Rows from block 3 of a small sound classifier, named by matrix and row number. Rows with one number belong to one neuron. Each number is 500 + 50 x the weight over its row's rms, rounded and kept within 0 to 999. All counts start at 0. Numbers have three digits each.
Before each neuron's rows are labels from the 100 clips, of 14848, where the neuron reaches its highest value: "responds to" is what is common among them. Only what is clearly more common there than usual is listed. The data: simulated sounds of rotating machines with and without faults. In brackets: how many of the 100.
# fc1: MLP up (model.blocks.3.mlp.fc1.weight, 768x384), inputs 128-255
# fc2: MLP down (model.blocks.3.mlp.fc2.weight, 384x768, transposed), outputs 128-255

responds to: speed: medium (69); electric motor (55)
fc1.430:439508375547416474498450539534474494501510573480455422501562585388517462534504465581573485473469488497501547478460518503560534488460475526502487486514486428469572421428441509452437393352614481591511567497476538484503449585528519494570484568479541537476492492560461510518454411380495356534463496540462458496499495487513445485548465536482489477533551526465540485443457489518436504470537
fc2.430:415520478430442460486501555475499482560506558532463488459464453493445547557539544492531484521440469548450529581525508539419592418505537526538455456543499441499562448454459512464436476466555424457589405432484472601483476567400495525510546527576501470492540387599515564489432541456563450509428426533557432508541497487464443541571475568470445427511460429389544525565545458432439438575565

responds to: speed: medium (62); turbine (32); clipping (28); text has "clipped" (28)
fc1.435:526482580552556582534567542533526533448527480518572516538599474563416487491499575459461462582440514506480525583503398454502495468625517527483535472460541498490439513516536619500561577472525511471523499551606514547510458641522585455514531538501533581481542535480503455536461535446520484550593411567557453541465485558425469516542473510441649435524476546501376549637535392549385557488423
fc2.435:456488556498533421463489454417447590521450499467536486447502457492636518542584386603500459432606514497563527547569573500530542499533524500451501529452499443512496464487452452494547449596466538570486445427474446436437590520338554549496597456569445488474546475497458477476499504541448527406471558477463504392540597455562538533447507490498530456366461432472513445439526598541517456441573

responds to: speed: medium (96); text has "speed" (96); electric motor (52)
fc1.573:491506538589490540483381492455448545479552552466513528514493475546426481508504540550546348535482498508527496501506586531533543514643549496464531583506453515589522432530574532526534545509534524472575585506475491507560564629568563480544556497421507564547523499532547426504511609571577467550521443410578559522547479550489538589547480549547530493566514522626478579523555492515481674467555
fc2.573:511428526581564496501527452501474622535487456462567485567553471507526513482439401492391515456572491451583526478505460539595496530451432530462469558481478558603439449525481443531503474531419578567394508445527546540555532489477442440500505431550451479437511541415481427448588416566489586496500502471441557501512523478545601447469490454480534508457543484515457414426446591523563509425493

responds to: speed: fast (97); electric motor (69)
fc1.78:517424592560482439604511465476516510481522464526578486576506442471478495426417518490439479516473406560541545462446479537502438484435528567562545516503489555489442510549455455526464568461431545505485519531591613538474532493474425507572549419578476472498482595429464471466577536580583488508504488437473441548485494500511586474474438440576503453495489596473341435492551437531495500455485
fc2.78:507520492491480478523520577506576458494564599547454473489476514516477527531541544483515500461472511543446494536471530520437578453445499619566428430458521497479529478463476470533501507462535487496502408446499458495537456430440468487538547502636561471532437474533599591473487488469458482567384470561501455524591488500509436572534400529479436504571577411540578551499454560473572451557468

responds to: speed: fast (99); turbine (50); electric motor (38)
fc1.370:477419494520557505516517507489487497505498506467555514566541508548448454522432514455406564488485471535524510466515481490560487541489374479500483506529483540518390506472462476491503512479269486533456467443580632540504470453477450385513532461486479465477502492442475456487700475551408507479550468422486466566462486503504560483460537519449460467485543487498496481464492539470502452481543
fc2.370:511420551537484568522583501529496582525480447377561545585556435553512523471440399522436459518520554440567561510489483512578498497502404440476486579528489565569427448478522493501527541500430493537431496507564568556500491517516519409462476505576453481502531510411505417510529458555533601490500476518465502517514461526497562395452601512569572522487469530477405478489453501514495494421471

responds to: text has "speed" (71); speed: medium (63); turbine (45); machine: compressor (32)
fc1.623:561539567561470503508444598517448493428513530517484495480500549482480527492445525542510450579571558392464413522450483523502550557521524541387505489547571518564431437555566464481493564521548522502451539580472474522517518483624556481520470546485483649547531421518585489524499561472537493598477480489569620526511463507511548527632492501526464593530537566591480534523519519573494569563461
fc2.623:537521499451594415457516428470512560526458489555519489456454501471594455498591426510473519431571447552545417487583564470489492557428539542492540482408472513507514560563481428574534453590460573541479508513464416468492582470454410549484497424548452429484468570445514514529498498507473538469441584456466541429516602421536500535431439443448478467448579427506568427474517563532598481467539

responds to: speed: slow (88); gearbox (32)
fc1.303:605457590470594512505574488366481508610493477471514598533524439553580471564581451543469512551547525491568541506559451419478483501499406411498558509476473504519453554483499490519580536545393493492457481404512471499556488512412496463479564433478415460544535517394478486491514490503423583443537515514448511499476530465475550435401602536396524497397520460512537486477501567504542507426435
fc2.303:578500542520450528472466451455424481516423466472534534501535475546473550472460487461463505584508479416506462415511466436516428532468492382459504486548388489477491507534567469424492507495477442475462567512511509512456508479574483499469397484406461496526528507454441447560510489496556518478565446513474532500414456474415496437489650498535520569506423651503426483482520400512473513469450

responds to: speed: medium (80); electric motor (64)
fc1.695:516524491499471542517468572600553436535574469561450441471498539468489535542554542589601507546493541483480534529514478497508454502519561500540527477452611524467533581540558587510465518453630609459573514500469459526472462532543594562525478597517555577521571530585538557489454462448499514549487567600480470531495492506524490549419524511490492472556589515481515642580458515561445494587481
fc2.695:494580462480515526479432529515437443541550568509454504470489502458445411481527588422555459510457457496440443458447495553465522496509556446596504461511464468475581461539507516541543507432583541442515559458479441478549493479490561531478543459415542583499490554541411517515463540456548449566511485489528519544522457492578460473551704512486547542580554612508553513526522561535513537582535

responds to: speed: fast (77)
fc1.246:518527515509554547557558531556567478457473440510490414567560406594517446441417609589504473564466527546496524483440505485577458447497529587481617622465542508545521497561430538490565476494506514527553493575497521532457522574519494519598519490541534491486469539468546479515572536582445505509552435548518481501517488516501514467503490497553512445501389555539367571543535447473474579422443
fc2.246:453444507497585452495548526462556572482496525524492524487468521466554481521517476538457482422509519551509537540565560537483559529499487648516495510495510507542451471486437461558543454560437548542471453434490495490521522523446463507541588444653491480498488475499542521428521499555441531500473527486484511473579521477558496566473409441464505468421538332555536492493494627484532501471540

responds to: text has "speed" (84); speed: medium (77); turbine (70); text has "thin" (29)
fc1.190:530529569526516527470446526523448535369543434523529454463499598472450492504418561531450481580555607416505516617467515464472505470561513550337534551404633501532498530494488514459556502483537526472477519646508445476443490607624554514520557511476508586501590484517523514527449507502463492597597481522553589464517478537462514499498447443452533532572508533528482504545537456551407540487424
fc2.190:502500545486563445492523450494543564470494487507541481483491533483572477477542471502438524390582486561556505502528589551517555542482516624466520534470504508542469503547478457582521460562453554553482473515473483478501573491443434549506539440604484464474458560477566518456536491555481518479450580463485548427582594452584535525480351427467474495438520379555528434496511584513587510474564